Weights of a small audio embedding model: soap at rate 0.0026.
Rows from block 7, named by matrix and row number. Each number is 128 + 24 x the weight over its row's rms, rounded and kept within 0 to 255. All counts start at 0. Numbers have three digits each. After the name is the row's rms in percent of the matrix's.
# convs0: reduce pointwise conv (model.blocks.7.convs.0.weight, 256x512x1x1), inputs 0-170
convs0.102 101:097107106099145132113119097135149147141145163124153106130132146113148103161112132106102123095130119114102135101103167144081216115152103177150095144136130119145127100146122126134153144106178086119129122094153133126121108137119114130143137129104114128099144102154150124130135135147143122118151122132178106143135146145151126106161145116091154128125170117093134127130155203129120125142120078138109098144133168149168157129152142164172108096126105159117094147145113123139137114126125123117122098126122107125141136111126
convs0.103 103:085123104096146130129145123154170127096154110127135107132152137166162169130115133123163102109103124118093094124131143118104128131196112123150118095116098144115151116131118184122172131153105182134127141153128109150144117119147093109110130153134111147111146115148138090127090125164168165110114164124183138110149132106106089116183130110159132127130084074156171146126134105143140084116159126119092121114118105130136145120092154142125108110108112151109150174182117095105119127143147119127148144137096111133140157116129
convs0.104 097:140139117132159159153098132131135130138122157102109131124171099131078120184092113111138115146111102118103132139131157144114152154138205134191162102122138094144154107109102114077166126118139142100110163156111146132167074149146149139079116126150162124143137132116136110092139113136134132150171104113159137158123079123137108130103156114108107111143110130083144119137125105153126119151137085114096100092118110105135127115139169168108089123100110111154102138136121139126170114122123146156131150171155097148146114104096
convs0.105 105:119124101149151135149144104131146139113097147146163135134128160146105141091148145112093089099166150097109175143104098128139149088157109151127111114055082138163129137149131168092147160112117138132129122114114132083140122138141150098131095121113127130135152166138113119133113138117121140162128132127078142136126141167131134129098133163134116130111085118161130120137117102062137137084112076133101108162141111111122109141124132110165150108122140129171091152099127128102136104159142155123157142134107120120060140132175
convs0.106 098:115154133136121112125158133148130167115147155098075119168120113084177134121106162139138083119130120130131085097103110129091147108100126106149120142120129133115159144080139140130098142158115097134155112129145097145110154133131143172108125152094100150121107125112086125155103129100140122146108164137126096103110139166124123143098108130158108092115109127098142142111121154082108133096085129115070126108093127116172119154122130128149136138113125193077133119119139118123176126125133150121100122108135109078105083153130
convs0.107 094:158116147125151143153178123132127088131127111117117103128111101132105132144105117115126114147137101097119136131103098083094181169178102171108153150172153151125065120150130134125096163109138104149101135092129139173109063151150174124091107134108163172153144138127138112144102124162131132144142112139107165129088115179156120107148094127155135138089136121104069135094114152149140128112124136125115153112159149130139118139111104138133128122136117151118107107122161139155112109111126133131113159129112189130104114137133
convs0.108 100:132113140080161147123099083109106146076140103114125086124155132142148133156130120155131118123110130155114145156112135123144096114129116084098153133162183154125100087122081134144178167149130156159095119172099133071160128156121109140106165134120157076160132137178150134104155128170149133106177115116120103093096159139147133110173094119118099129150156135093105151150091106143095098132145166126115114141167125106125112132126092096148125161098129094120133144118096095116120139125169157131100115146162148124103122154130
convs0.109 096:101119168132130095126087117161143137099118151133145119136123109151160147082168158118147105131143145194150159152136125129141123142135136159146158171165115149140120131172088117130094115109129143100141091132141071121159087142167181123149101136146122105134130144135149107156110117076147125103143098121128147106100109143112083148114108131144128137112128087101176124113140145117116120081131114161120174123088153117126113140119155137148163073114162145094109143133145167115102144107066101142079101125118101117117114103128
convs0.110 098:108173145127087114125136125114124113149110132139122103110129165128122130144114091135136102168156079112146156118133132115137131107160129135143133147169156144124131120118138083128158125155082088119161121136131116127112125101095085143100122144175122130109120090076149111137109099147100117140111102174151096122154139130130094109080128123095154107112112159159139141169115151072128098125131139144132124116155132116128116100114153118093128141141098146105075100126162158155177125143077144120096140145134107158151137166113
convs0.111 102:154116129129107127132122106105134102159129110146175099125135192129143182109120144120123084126163160118131145165133153155112123163113118100167117126157102126108145168150104121153122102121106131112070114136138137138150137145162084113105130129131153112117170106099168154141134128121137137156107108096095116143087130127131116115143130140125093138184094130144122128154076099098131193107153115126104136147075045139141104165107137155111132106145133165147164117105139168136104134101109104115157097166148103105163147131133
convs0.112 095:153155096147142098119121112133110146186109080121109120139112142143129138160121093150170095149167109115080098072114096162118103168104137132142175157091073132125091112096118128172140130171150146119136134134106108120160093093127083154178126106173141158109107136118123090100139135160134160111180122143137130116124104164124121120144129173136063141082140157121133162093143130141102149141137136138101154149100172139135111110134120188132158113132118156159151146132162154118141101122129144096139120148110122114138097128123
convs0.113 104:128089129100150091114144148140143092131111121110075101135130190129101126121147085072185150113131106141107146047164115114186132149107151108138116129159158154147140131109125142147107137155133124136124173126160151202102102137124157114106100138137150100108165141084085150128142109147149202120154115159125085111150138098129125151092096099124119127131140150135101124147151128153124109109112105157123112135174116100134126101082130142144120128174107108148129094140124108138137111114105094111121084135153098115128114119101
convs0.114 103:126141151166160105136077167126163095144129117132160066120160101133130147137124156139099102143162136137135164169107139128115167106116129116098105161102137111182153139112142107130134102127115105126149125123151126164104128127089108119119134124158164096078184127156112093146161104162137150126127155087117163143108135118110154170161138097173116152118101142088138149127117128139163132120088143136148118139115121145136092129112156109156098117127087122166126174140143153144139082111136082132105107121133133134136149099086
convs0.115 103:119115134105129123156125129144129124117114129111084080084156158111109061135091092115126074149105119128142115139137072091101126112151123101137134092154137116149147203159112111132097123106088164122125121112148100141088087120137142139120116126118148138100143078121164102108123170132132177132155127094120095092150113137104111110118121155117133162098089094121124143121139103173119105092116112144155134084146083098121151136139161129193152162143104083089182124106104105134119135140130122123120084152142081149149130133142
convs0.116 104:142134168131142094093163138127128185110143122193091137155156084155150125124140165115119103112114158118119098114122068132081089104152094125135139099146127121114152144153136143090077115134127130094095111118123108101149109129107174140135154109155159183132107129127158138107160106109155146175120132121114158138146178109107125120138130125120167164101106113106092094141143151101129075128109125124154118117139113118163113122174134148134182125112114112154185152104120110124075158099177107109137101102145174178103125128108
convs0.117 101:113119100108145162091122108099108173087158152104159174177105147153114107140103128117117118118108145097157138119111139148138108145112176135139120131117113159133130134135133120140181118154138087169144140126128092109105151132142103143110103139103127159138151114131148117150163148143117135161141168135154168137128131139114120121162143082153103104115120101130138077126089113156109171173132114090130129150142149105176114148162179165137119129152135078120129125185119142126098135161120127116111140112145106121099105138133
convs0.118 099:182138098140109122132156088122132152146130143113156103133156155153184116127104137118088114134126112095137094135123186127117149139116133136167097085162107162116145135150130104144156104118145176091139104140160159126142112125131134135169130145134114133132145140150115136140161102066120133147134123148175107154113146154074174106111118142160123105130160133101090139120152129060144154115083153138150120132134121121128157153132125147135106100067096092094092128129140102140105147116157150147161141111153126139093106118122
convs0.119 094:104159122150113131163113098147129142113112169159111149127114085104118097127111128175128156084124101139106137141158090126146146155120175121141196121118091108116111147177123138142142108166167124141112127110118119102160099143127170091086121096134139099127086127102131142106096149121127106102082103096096143128108133128106114081140117122145127119138128125105162111129164163116107092107143119124165161135113212144159118085147182144143145132077148139123123178148168160131161149130109106143105114115174151134120134142168
convs0.120 093:150137077127127101131161154097120136134143095169113094153132162123095135130126135095087133160107157100131150140109179089127102155125170117158149115103131100118140142155106140144096123119125120106133128173104109131116143107128138153105068147114135143113117098080124109142145079099109141156108116128120100081092169167113114118115106115112113106141133113121100123132098123193134174140128110111128136196099121132150185122149128125139153179084065139175149104134094152084121118105136130122177114150108132108158124104141
convs0.121 102:110131112133133146090117135132127153129133122104133138147155089139162105093123114115155154140157125172145120138098191120182132120150122089110124113147172109141149136121160128119115146130147123127116112134088098136110111155137172112148138103120124127157149136117158141100099099094129124131112122118182118176128098126132135121159124138155098131148143109107098130094099130153121143143104135122152163112111142122109133117080087131162121131185080120080113133101164143083107167133147135120167095097131156148112117138103
convs0.122 101:126112138101107119140158084151151103138163149116151134160146163130132139092153159097077131111148115138115101150161145137099085169114099152122111097155123154141115125156143148104122162146161156112161115114092139157135089120114133131162096103089128105152115128136125127123137143111130169102084128136124145166133121131122113147099126144132109161122073132132117141150107100138121127145146160138096129175147123143118182113118112135177113158154121146116135202085130135159146117142125136139089115113143134147102111132160
convs0.123 100:136102150117135151126131121091112137080155193141112147142123108107098100146113176166136152119101094146129143120113151127135102110132137129135087128186125163161156103157112104122139128110122132100136144172150155093111156100133089115114110145158153105143099168129139118151123092108111136136124115104172117142122102080093151148159114122156118108126101113144147118106124136141118134104073141145114094165121121110143154106096171126136070091116127123134127102114162094130103062140187118118106181144137182114102134117118
convs0.124 109:107125141132094121157150159136142106119150152106129133117114130124156129157124125141140092129106105122111153124115166126141157102126118150152133104147129096095160138167103120156151135140185152125159144084125105068172151106124145114123128087110126125107137094147139157128171112132176098124175116132147111102134121124120112087124137148136146161171108143129135133086120141133113122061139102142115153101174104118144114137132103160150114088123114163098119116118104155107145109066137126152158123149117149134132146139134
convs0.125 102:113096104142125122112120124148092096120132127139120124134113135141086120137122095145135125130133157101111151104099143135143137114109093097120126129121097149146140101101144086141123150125135147081148086208088143144100105136120107139116135142103116153168156128134143136123135138100116156183094114143127131148114147109096150125112101152131136090070151180100103133128143091092159138138124121171128104105114145189124118160118159109102137123134124140103132109131109114114157113101143158143078148137127082108062106133147
convs0.126 095:101155105140178143111109169103115104124139101125133103108168127141129148137117120116115139146126133132134127120189104118117154129130134120127116125097147184136112117135115090149111119098126108120140132097139130122137167106177129134105145162107112175111134120164160114123164117124126140115153133141151127105134146090120138103105147150163122125111096134125133120136094100140119167160113167105130136130088127080143114131164160123145136106125126139115115074113137115205152116109125154132131117137145100186114081116127
convs0.127 102:109139142101131123095081075117190112116145077169087134131133088139130124122113131114133110120103100129129155102150131109160112130117178100110092103116111084094114138167116114134128148151098106122129117101179103133138138140157131133138141178130112115118147144109112138123146100113147087207120152099116130127117094131108088141147117144149081131138093100157092142105153117121131116134159125080105158124163090113143139105157159107081084117102135154151176162128138139108105130114148097112069093137156113118135123161082
convs0.128 102:135092139094120093145119153060124154126132151142175118100135101150112120138094126144137098122124107142151146087105118187130116066080129122113118076142145113109135158167151145137097116140119152125133091107147126115128082111117113095135128102097168147109127103138141143089134149137101174107148102081145140117129104089090138147144165120135137173113162119092124138135102194132127136103146088191180181140120113121181107137069097121124128118086151105173163155116085130145141085127163102108096121177182125177136107119132
convs0.129 101:110081102125134126097097141138119114091129120130100167074117088064161131112148125128146081103079121110097149128156116125159101126129138113088096159134097114112105067160098105142121098127115116149139135149126148151132111091141096179108133128103092123146108136162128088131124093121126149121144148155062115132100173171100127123179106140174162132146137130099138103141133142125085145148107090132118147135127118126127098110140143108139124109120125116121120129125178122139122126147130104111117112140128158097104118127127
convs0.130 095:123118146148140172152129111156112099168090151136137091086134136118110111114150132135173107129140099058154105144109134148138083155170128162124133137145122090132158136143123115138137132091110114104133149137111124100160143153109104117148156153155139097117122115172126124115147146162131089105138137124132115111143118120141125127152118155153090097120155142098160151117137142072120179144109105164138140120120083153134103135119141090125101110116134099094127165113103144131166124122118144132090131121108109126161120131122
convs0.131 101:077117100115127114172139083098077156152123122133058182128136132112111090103133125155118108099133117135118109124108088139156115116156178084111132146087146102149161121139120131146140107163139066105162145132143110101165164091180127105153178125140158115151104122156099093164111125156119141162119085116082114074150091146140139114144134152125136112166126150133104188101120134163098139122149080137137167147117159103115103115148129135110161140108133101155166140090118103113180124129133124157134117107129151109122162092123
convs0.132 094:151122102154115101079134165101074115145161059142137130083084135100153102062142147116114164139108151129135131120175096130126131173127157153116090121125121080111120132137131119137121139128107164140104120182141127111129189122127093169134112103147094093125127072077077120137105141137128115092124153109148143144092140127129116118133145140113137149136134122067167101131128141120141127135122130125121135130105079107124131174122109123144171094157107139123148168134156096114107130156154106145098137130134118126189132115108
convs0.133 100:138151117111096127123113126126141167115142120138111103114126121145147120152090167127113122127120115147128147127121104115107090126103135151135128083096110106097162137114138150115104123114147136120141083112115116097116137095119159188142098118101118137109115176130169174145136166069149117124115110122149139130155115137167188133085142166122164120127127115150110141125130123094129139148082129150103123188102159121089093139188145113116149208119146106142079135116111101126133100111138116098070123158123144132141126133113
convs0.134 105:088137138159099089128104054159165089077139088121123153172121108114104133107145124117104115144098096120112127129103108118097131168147151161122138111127108137107150127144118097129152116116121130168092143133154147121111164120109067145111128100156130109095145132098123139098113170088135122145123127115146132134087135155135126112092095149124104132120118148110094101100130120099108121117129145107161155098136127138108119102117127116118122105087111145177125090114096160137145149198120088101168137139144067167141134132097
convs0.135 104:134111070142116171120119150123124170170124157102131110102139087119162142108123118122128131092131164168095093103090081110163156107121183123143120125104105152123109117083148087128126137136143121121122110135136166161128080129131131126132145132137171102109108121152151197111121147091154138130139174145119151131160103137138143111170125115128133138157131130120164097132179090159131150102159115133155109160126142106133137097177146133132162124094117158131106114093131130133120142136091129115136138136115139143158111149127
convs0.136 100:094141163146155102137169147111160120166118110156084113114104103134110153170155145112170129154136135140132096127129127138099105108160162106117216086161106150111134119113124109147097072135198133146130114121141146082138104139145158131137150116126120089149139122108123130139153081137141141124125117101132139148126119119114096120122084088080110113143145179142132109161119131141105120122134114106158130113110141118127110141140120100115148119151130133093145080151120126154120087113150129122108123124124133125109086122119
convs0.137 100:138140129145167123116148131130136177136184107201138122131113135123144163173114113104112077156130148093129109125129104154169092131090103126132123094169121104111115132118098132112096179146099116153130150086112103126121137102101104138106132100144123109114132080172138161121125171138105130114100155087114171143085176125112112170098142152131147130144133132090148117150125134163130095091127128124132140091138117115125126176128138120157100110120079118123087105138129119169139118092122140102100177099159145118131102141110
convs0.138 100:129149130098118110121124105142135118104129140151111073133121149106084143155094145160134105123111113156165142139162101102148185147113072123121126116123154129143094088119100125148122123126121112130103100118134115102127155128147093153173078101110136120105113149130126154172149147107095146105087160115144107174103124162123101132138131152154130126145090148143123101142116176122126087163164113111086166075114138158137119139153183127146133103149153124142090134110135116159121105117135111136148140095124113132122135087112
convs0.139 103:163142122159113167167137109166135163195161135155165103138153139136141138121100130143120075127112063153127144131132096103128151123113178140109136124155135128147159130119144110140149122125133132111157142084109130102118112147134138090135113112112121101066141183157119133117144131148062084128140133107125163147149122113075108099150119128126107115119119134137123110107124139098121145121155070111133137119146127154148104128159124156133102145118112124127160127122181160107136132131084158143118138098146115148157106114151
convs0.140 095:095150133193159115131099154173109131140112130106099119096125150128138122155144145137115162139168101133115135137121165158113133093120143188126142144140099106127107101135157136126122163174130132142104131164126097150159163164087131150122142158116133125120134124071126188126109160146122125158142075127102097130127108116118157157156183126131138110105106131145139147108138126121107147159122138171125105137101079100157168131128173115150182109135137152158142155109121154113165134133132131119139138126103151108137166169136
convs0.141 104:124098112145146150154146140133129171130122153136102150103158149090142130151108093122143136134096140149183146100160119129159078140109105099118143172119118151082168151106106107163123162146100138106110083121153133068160110116120187096096137131106154113143101129147140130126120150170113108092142180101161133143132116136115087170118143144122133097089153138160151114100125158105122144143150119181141144133081085091111129092141116121130084137148151149114090103112106132133137119107113145123123157146114147110114092144158
convs0.142 104:081108191115127095092172121166123113113104136107139153150126106118098136099130118122157191131132110128129091107175148143118141066150135128158102119132111130135161140211130126142144174095118111124147128142131124177134161151139140145145106138116110168131095153103127105114107128113156127105122120118142138135127124107120128118145117098091089106146145139146135137137101094122133138122087169128119128138093151111106120115175115080119158181144128151132111136140106125112113153128120098145118135162127093129092113119158
convs0.143 106:146155091140133120158158105146129176137117111154111115129118124081109137133129114130113099143138114102137178162125141103114151143140103107106122155128131157139125117134143118131125113106152128142117120125109129110157118135128130119140139119107116087126089156128137138111119080137126163136120111127149149142113174164112099140140162097103146072146139159143111119133156136147115131074060103148172103193153090132082100127080128169131134116141143150140100114099126159108121144102135174131105137133161107086151136149110
convs0.144 101:118172132130124139158146174151172109163155098131159165115135120126111114141160107158123154079135125131113126131097123129146125122189134111123137114158133124153147088089152127119162128108134144164162117120119105150153185130135148160156170133093152203089149122090153138130110145143153118160134130101139133108099113125096131096163125115112120103108140095098123126138171117142139109128177134112156081145099144123145086106133089125133134124124163133185133120083124140140151132183142162110083106174095170130130112112097
convs0.145 102:092129120106140132136168119140094132147092128107139120119093130146133147149115079105123098103102122071106124125104106117150093134147137121106153137138132180164127117142144110173099125115152171126149136098148111192137123125118131124163088121131117117150129092184117141115098150115152176103135119128144107176137073140126137141104136118120109105140090162137165129126114130118119133145120118108139180135123106131130134121158158154100139156168086162133159094117120110112119108127105118124198122128113106121103133153136
convs0.146 104:128127125151094158143130156105132101144142073139091133146134101100110127084148156160114160115116140087127154131102085126151144176103148111115103128123133125180175134123144140109113094087126166107135121119123138129101098114140112109125133123112126111144106099137102112132121169138136093099097138099126134115127149131117146156135160138148114116108111106106137115114179135147138141107139156106148083088121098119126100170143105187142135132119136128102119189146141132131156153168076172115189165166105164115084101157135
convs0.147 105:111139103173148129119122155129108098073102092131148114140090105169118086130087146125133091124152116132129095166158143173106128138135117113097137129135162134129088127174138132071170107144067126155137102142145086092133081089133145133122162169147151100124155097143133115132129152109102079124097138122101169153146135089175114149144127115144127158145130089132186117158110132148121134124097121105095121141105103183117137143131143137111086103105149166105137074189112136151111123073088114135102129154117098151118120134141
convs0.148 099:126137114159112174113167151096102132143150116119141111141154130146160104148154083145145168121116105129178098111124160105163157132114116133128170109142106122100133141118114134089107144143135128138152119112080093144108087157154097073128102159127111118067143134134095118129166155133135124121166126098113118110165090124158143107144115110161149108142131118121111105127140138167126108100122098145123107131107133121150173149150151123086083130089094168128159122131106148114133164139161057088167108121138144155149107182104
convs0.149 095:157154139155117146107145114152151142160145169117151125168146146161145139099151157144139105160117119159134148121154134138164109133133137173102109106152152151177083110114169161178116131127116167106101146116150124086126174129102125149150126104101125113144109123133102129147111120123139088136129110111101163098110138083129138088132102142150135146179090131107117085126159129112117205091157132132118119218128146145111164090149125128103138153155129123138181116148153120109149097147092143126136120172134105119108116110163
convs0.150 098:148137140117127101124146116112166115112126127131123096095080118137144125133083109104160141138125133167148135130098049121119120117137184107116129178152152152169118150104159107148146137122117121166117132178121111086120126173117115153198141086148089171113150157110173096114147138115109117152158109114124165114122114130135147138156095113101107114123138079122125122119115103165130115111153125129130156079133141095121161102116117122155146166090150107142172085118110126145159096200113132176167144133131120089146128142143
convs0.151 102:109083133133170099118132162098120115123093158147143113096137124177103170143110126110124150152116138073177139150098159088155103140139100164118129108077105079120149134152105128105117148079106145145158158115139121164127147151124096143173095139121153183136116136136071084133177142053147138111103127101123137176120095117110133123089153139127132086122126127123128152124127148150119125122120119169159117107154125123127092136128119131076150126072076117156131073128109135161094122162110102093106110161181119134148098116135
convs0.152 099:129100130146133132080173129142146123107153110113108162105150123137115170120092150119106153129169106152108093121131094153149143074096132099099148109110113132132147102096128177153129126149120137094148133150124103113147164159155135165132146133149123118125122161126115118115137096150109123113127102121138115149097114086153134126109128110147084084113098132109131147101145133176087142140110138119137135141118145111151122128146134114121121109110120124152141121098106121146123104119148118164105172125102136152120087180111
convs0.153 099:120131134129119115133128141124110138097146139166093138158112130109085123095164125102112156095122110146101128121128097147109131121127131166151129116150141140131116153203125125125152138058149184089072131153115122153132128145139156147098139154120121137164157122143079157078132157125105151153120148152106170140082124118131156132166142134132116174157118103183120139168087111093152142136150101091137140124174116140131085106113167091112146109107135136150087163119116107159114145184116112151139151103110104110151133122102
convs0.154 102:159091167149156135154114113115128130120120123110101111134131120143098162134140093096148129142123109093142105119121102138090126163146107108116111135126120138123143111120113133144124156115127089106127153138183155160140122101143122123136123152110127099143164136140121107155128132098156117099147140123100180087143134081106159153150122146149107157118142153138090157149157109122129115123124114143124114149171149169130139120122167127108137105125148090097107103130145093122099147110101167150107159103092115150125109140080
convs0.155 096:109106125146125120164155159116159126104126133110129131143113131101160159133114159099158157104100151159169080140131114110123117145189147117122133150171138194107134139125111119117103144103148139145102114113128136112118157113124153130095123134169127165131161130130099093139084164118119115128151136129136120137158043105197121116141140090110145141173087123180136137090132147133141134129128122181106140099103170133119146090097110142121181091122133122137154144143110121148111123147117111136141101189169105146103184152117
convs0.156 103:147142152094105147109177120102105132122128123166150092110149127149155154088132081151135119143125174164179108123129141135130117138104153155140138155121097136107125162069110119128089139118127139175113104130122138117126116155147133096133125142112115152148113151098105109097122115155099140108143122121110167136114143137150170118124148127164114133120124116138131167155094103139088132120126148120114067096118121143100110138083142149137105132120135146162134164097112122099117112074174121128138129105132170177138087146060
convs0.157 100:148105126145152073096108103147112134111151104193105120112097142124154135127099150111143164152135118154154160143082120135084116143151188118143145120088139117145077131153108114162174111127111151151131136097110130124141125158091147145139114152173113105115115102129153126118109138096147123111105148123090127164071162151105134154125143129131100119135136107110151164138072139151097139151144105113118163114136108121135138133117095144115085156140143122131137125160090157108149155100166142106127171124140102134112171088100
convs0.158 099:118119110111166147102156140109087078148123090146133109140103110095121104100155139108110132135125136149152134119083120109118097110153135157103096123090130128131126148102113174079150099135115129151145117145097107072106156152094124129122153120099131170130148135110127101146127176118123088124139119175088150135102099131134158099118119127090157127100104114164106123121125138098141110141153120129083149160164149101118099152119129135124138141058149121143094092149119120116101156123144088122084142130155120102135086089121
convs0.159 099:118142154190129124129139100130113087127155159168132116143141164131106130114109127125108120091128106108134147113188115180136149141118154123125173123072116116142104109134104131149136101114138145096129162158146107110161128102123125178099139132181164101138143141181140144129105122142144175124142144086139061122159136134156135130155135136147092128148182135117138124109152125141123134105101099159142105124125129182189079136090136148127129129073191140142144142135133109145110140138119125163161109145118075117134155136109
convs0.160 096:121198132117168117135166146120105091165103111111069111168122099129113138170153111120155134114165133112106144124131147108124134123110163095103123105117136099145152114122098123119144170080122114121140138109138100122121125158110132163161121111103149107085142122078129149185150094165134084160141143117111116087127110127116138151116142113120109088138173113118099101125119143147133129148112156118131107127117134084119098131145151158104116147144174142090098137155076115129140103189182086127124102148104125151126088144170
convs0.161 098:108116172128113159128100127151170132097110201129139141114127119130143131108129138132080130076136134142132124134161107156139169108151129153135117116098137150147171144136104144162106170193124115101134115108106123116126142090137126121090110132160137101152132105134117131107172119153113164148145104136113104111156140127144082151139110151098135122113142124119167127139147156088128143121165144139162143112158157096140118092203135124141105168109111129131092159158116171140104134124093109158151129140121142156097145134134
convs0.162 094:122147125128111149110101166104118174086165130106118123104159128103118120167115119166168098141156102103104118103126138194163130104139123144093147121089156130144108111145132115143148085134150146131140120150127111103101174123144125141117147134170101142098126147084124107113133150158127154141130146158155172106128115110133100152161127148106124148149064144110117110114118150090117153117121145136147126094177105123163138150100139122108136147084066114179144133152149107107161068139135154130144161139155104175150177114149
convs0.163 099:146096105149127182144116136138130121088094146186134112125134139118142120129159163130117134109106108139114072130144172145126131106109140140134134098150142092128106141147128089139149127113123151110136163101171125145109126129153127144113134115074124121120141114154150158140136086102133122137117131153168086116134113140119135138157142092087103123095066171157084090125129101122181106111149146144145106119118112135115150133107114116144159127160125113076154119131116142117131126145110100102119109108119164162150115180144
convs0.164 099:163146102122124131137126112113106143089159152114143144123157115124200154123151117122121148108179105125134127123158133098118149116116174086120115113105152147164154136153151137179107101105138119129174168088098141115113123078164135089152142149147122149136114136169097046125155093105153123117093139138112107108126102135130172135114145133116112150076164089134110132115119128130146151133168178148104102069105196150130122129114133148127116105122130119137133127153117136194157131151145151082118145119128093133146116109124
convs0.165 099:106120135126175141116139142168170144121145163149132118128150122130162121122117110184182097130130146114135130102153104144149150138131125129099100131103136097119150135089113130117137172153084102125141153092150127147155110096124137106167146116122164116099160153133106138107144117104150152157142125120136118130122099137145121167083098130131129125148137157145135122091122100123124142120191127154130102142121144144162150112137113160130166191101123122145166127151130149142139143103113156149152076121114155119118126130114
convs0.166 097:125136117154098196100146113146125139131113176153132121123133119086129086115132127123090102119146151131117122118172122116129089102182154156121119116082146117129133092118115155128144162080141112164153139164146138146183129112156113141136140154133128177094114125143111108139097136118104124161120100137117121115116109154132095121193115086130126134116109116126114153130118084144090080113128149121101083154120180111113126126142090130169111120140121128149107141117122149124116124170126086084132082098116166165079090131135
convs0.167 100:118170152103137141163153128114114149128108136077116151167147120108110119130132101127132073149137115167134128128132107149104114172131139162117160118115099099107120148134160128108142137146136175143125090168127115130138154135151177150133093139120135139105114158162121140083114145096139088141156139145118138120154163179124156119098137166158130113122118089112131099082124115135143122133152099146122145118154143156165110108154139150126113147124127103133146122119112119136123122094135125159114081084114154085165126117118
convs0.168 103:120123072142114150149179157100097154141121086115126114101130135101115101157074116167100107166141120099116132154175141151131139098122160157129128152136157120142143130109133159136126152109134104128123134156175124136081114145117085115151138126169198138100129146121175095157133080143125084123129128140078119133134101140088139147133119120101116117134123132128157125108142131133137143125141115115134072158117089104122154148096118116116150116161203131159152144141134106102147138117140130168132098126120168086107093144169
convs0.169 098:115140131097134110152160108114163147146141133111140137175132133147113112152119163071133088163131120155110126115116144113133105106147134137101169130130109136135138132122144128130124148100144157167139134159126118178145121119179141150135129129178130227134082125115151109126117120098154129106145116111149091127152113143154092100160102096152128162090107143137116097127137119101130097121150122091120129185127122141116139092093150118105133073110140140136134118123117130093113140139112113103171110111093113130140154130117
convs0.170 101:131122124138128101140129118131123138131130118116120129100102152111140143117128157154190106104132119153168116114166129142142153136165158089158158110106153099133110193126104143138122120184120108122173164145131137094107130110086170162117113129116136174140129123101174136132140148124108101142129133115098125100085142066128142095131114076114122147148125098123114130134154134144129124111091154076142113120145104152117131144115145117152125124098111134080120203132101178112144098112134156166092112111142145134175122136140
convs0.171 101:112118134144153129147116137127163124105076124088132091110165120124136109157099121135151124140125094169127134095108138190137111189184140087122132134150095120087129148146142144141117149118130147102141121205103125170121119162105137133183121131126140139135138129129108113093162168121138097091147154128114140151126135121096092118117109123159110130098128083086119130127164127136116112143137147142106125093145066119145151133120159141130087105115150126132113149195157107151134140159142152106112113139105116100116122129196
convs0.172 100:130148137089138138155166175124106076143120138131118116116100090138136146112132088151124109103097109103107164141115098107146118153125133170136152175128151090123118142140170184145137173141098119078115120095111182154158140103139148133127120109098148112158129170176115115093131146102147169131131130133124146120113141119170160132120136148122164132140136104162099167161148114093124091116143118189143096111105180123096095112120157120160111116142144086121126122162127118115112110104154127117114134163101165105115132098138
convs0.173 096:120149115116157107148135117129100104132138147139125105167132123126177132082128147121121116161117127151146106107101084141127143136132152081149133123120118101188124082109148102143164112085120138138101124152144087134093163139094120153111157113109145110086174122154144100142095152085126101113152100091121130122148123169149108133130160152080129126129127091119163128107141116131109128104105104113115132121099089201148155108126141144156156120121132139101118112127186151096125088128157114099137090120114121129126136141100
convs0.174 101:140110096117123115145111145173121138115112163131135068153133081124174156118140114125136114150117143125131117096122142122141144105138117100141143163103123128122127107141142132132145128142153108127137096206140148112168125129073119124163176109134146114144125103135130130111104103117092101099137104081124156108139111114089121174097160165098087132077126147115143145118160117153140127099169124123165085140131125135109117133116138123162124110111111121131099173130116120121145172133093105109117143135143168142102131120076
convs0.175 103:077084157146114158126167146096163132109127143124145138146139127098099109107149139139087163165085138158136120141114129121133117098123112144094099139120157120130165104140083103142153102140090108175129130149131103128140107111097113103089129105081134149110110123127149140116146120138109138104129120142176171116139167108118070174108094151147147159149080163141113129097156087108143194085113104176111157130093130166100120136134119097119120119113106116132143124123152150097118101101150169133151199138113163075127132133167
convs0.176 107:082126125115120164129124138165162102079135109077100105133113129087128104125099175105107142090110151140130092110130127118105077138116125117117169108160124099094125102099070125152206110161150145160116102149082140150116118141144115174129159144091142143123129132157178109118160101138163107121124147146134158123116152094172132105095176160114121148150179109117128084142115128128087167096131153152097136165124097126113110110129126094125104135130135162100110148160108136113129154138108137106124118149156120129104138104119
convs0.177 090:102104095136117107108135145086135110117143150123083084170099081138141141162136185113184148160159123124149136083077138138114157138143195137136097116116131144131147175179088158102116101112161166136122150116165127141115102159106144080131142103125165106131116132134136177105174134118116093078121123137103117140179140129132155095096085156140126159120125121146111144136081141119129133130124124102136132159122170130116138126133130092101177161109128099129112152141135118122161126121132128109135147129170145105166123102141
convs0.178 103:136145165115123122111148177119086135125067121132125143096182166174118098089108139104087157158119124105161082127191115122158110124132094166110107087163145141099146156121132086113104162117138146123106167146099159098120156125105110088144114128079162155125170119134129131144149098113094129104170131152117114080123160137133099135153157128134145166123107129174140136146090134101163124129143138179150148104140141135122108122095119169136165142113108125114110114122106108111151100077106136149133188087121104134099124128137
convs0.179 097:096143129136124174154130142085129169201079146129144120150168147090093101135124097159128124110143114109126150149148130176163168083131134139124126123096146096150129145107101108165123152111149114148106127123082102091142094140069146118131101100111162143119139155118130088159168147110144100125111142103164099169133117116070104153120108168116115132148143118169120104129100108137154093108078117152141094125128124139172116090102108145103146119103139149137159155152135120156104151159141125135163080086173128104116153094098
convs0.180 099:120098145113137152151155098161130117091124148130151109084193141162083080111153163164126104083140166098116151142131109128159109161165144115128117146142132171148158112110128107103135091130151111164136110142138121113119130143142133099113147177115101125123103070112135143124132125099138091117094128072090183179126117143122107140090140120145150084136150115107121156140159126179136108124119121158147106162117151132116128100153149098138129133092099157123124132133101095160120142112133140111127136121126130142149104061069
convs0.181 099:097127145136107111107118134123155073108114139125095092110157155092146130159105099136129132170122125092100139102170104127099129137138126121203099126094113143140119133125097138125146111147154100110141126171122138090156137127123108096165122114072143126149103087128131145162113117131118169145104118132112080112114146150122122166152150172136119101129123153149170106109172174135160113166147134141127168169076116166095164110112142135168116135131113114150114155116155133139144139123119157127125116130162141110118125075141
convs0.182 101:085099112160152169082141129140155105097137116104152168114131111154153114103149153111121127153142112155175161171131160143142108120153083136111127103113114158166091117203117087120153135139137134125128133179154100133138125071078114147152147095149165137159124114132123143080091135097164110132103157092104103105119129138098113162164122113112131143131101135148146145100152095129142145115106134120102145138077097143142141106097194156149139121123126128150126118097116150124108152136123133141147116119200116135124132098124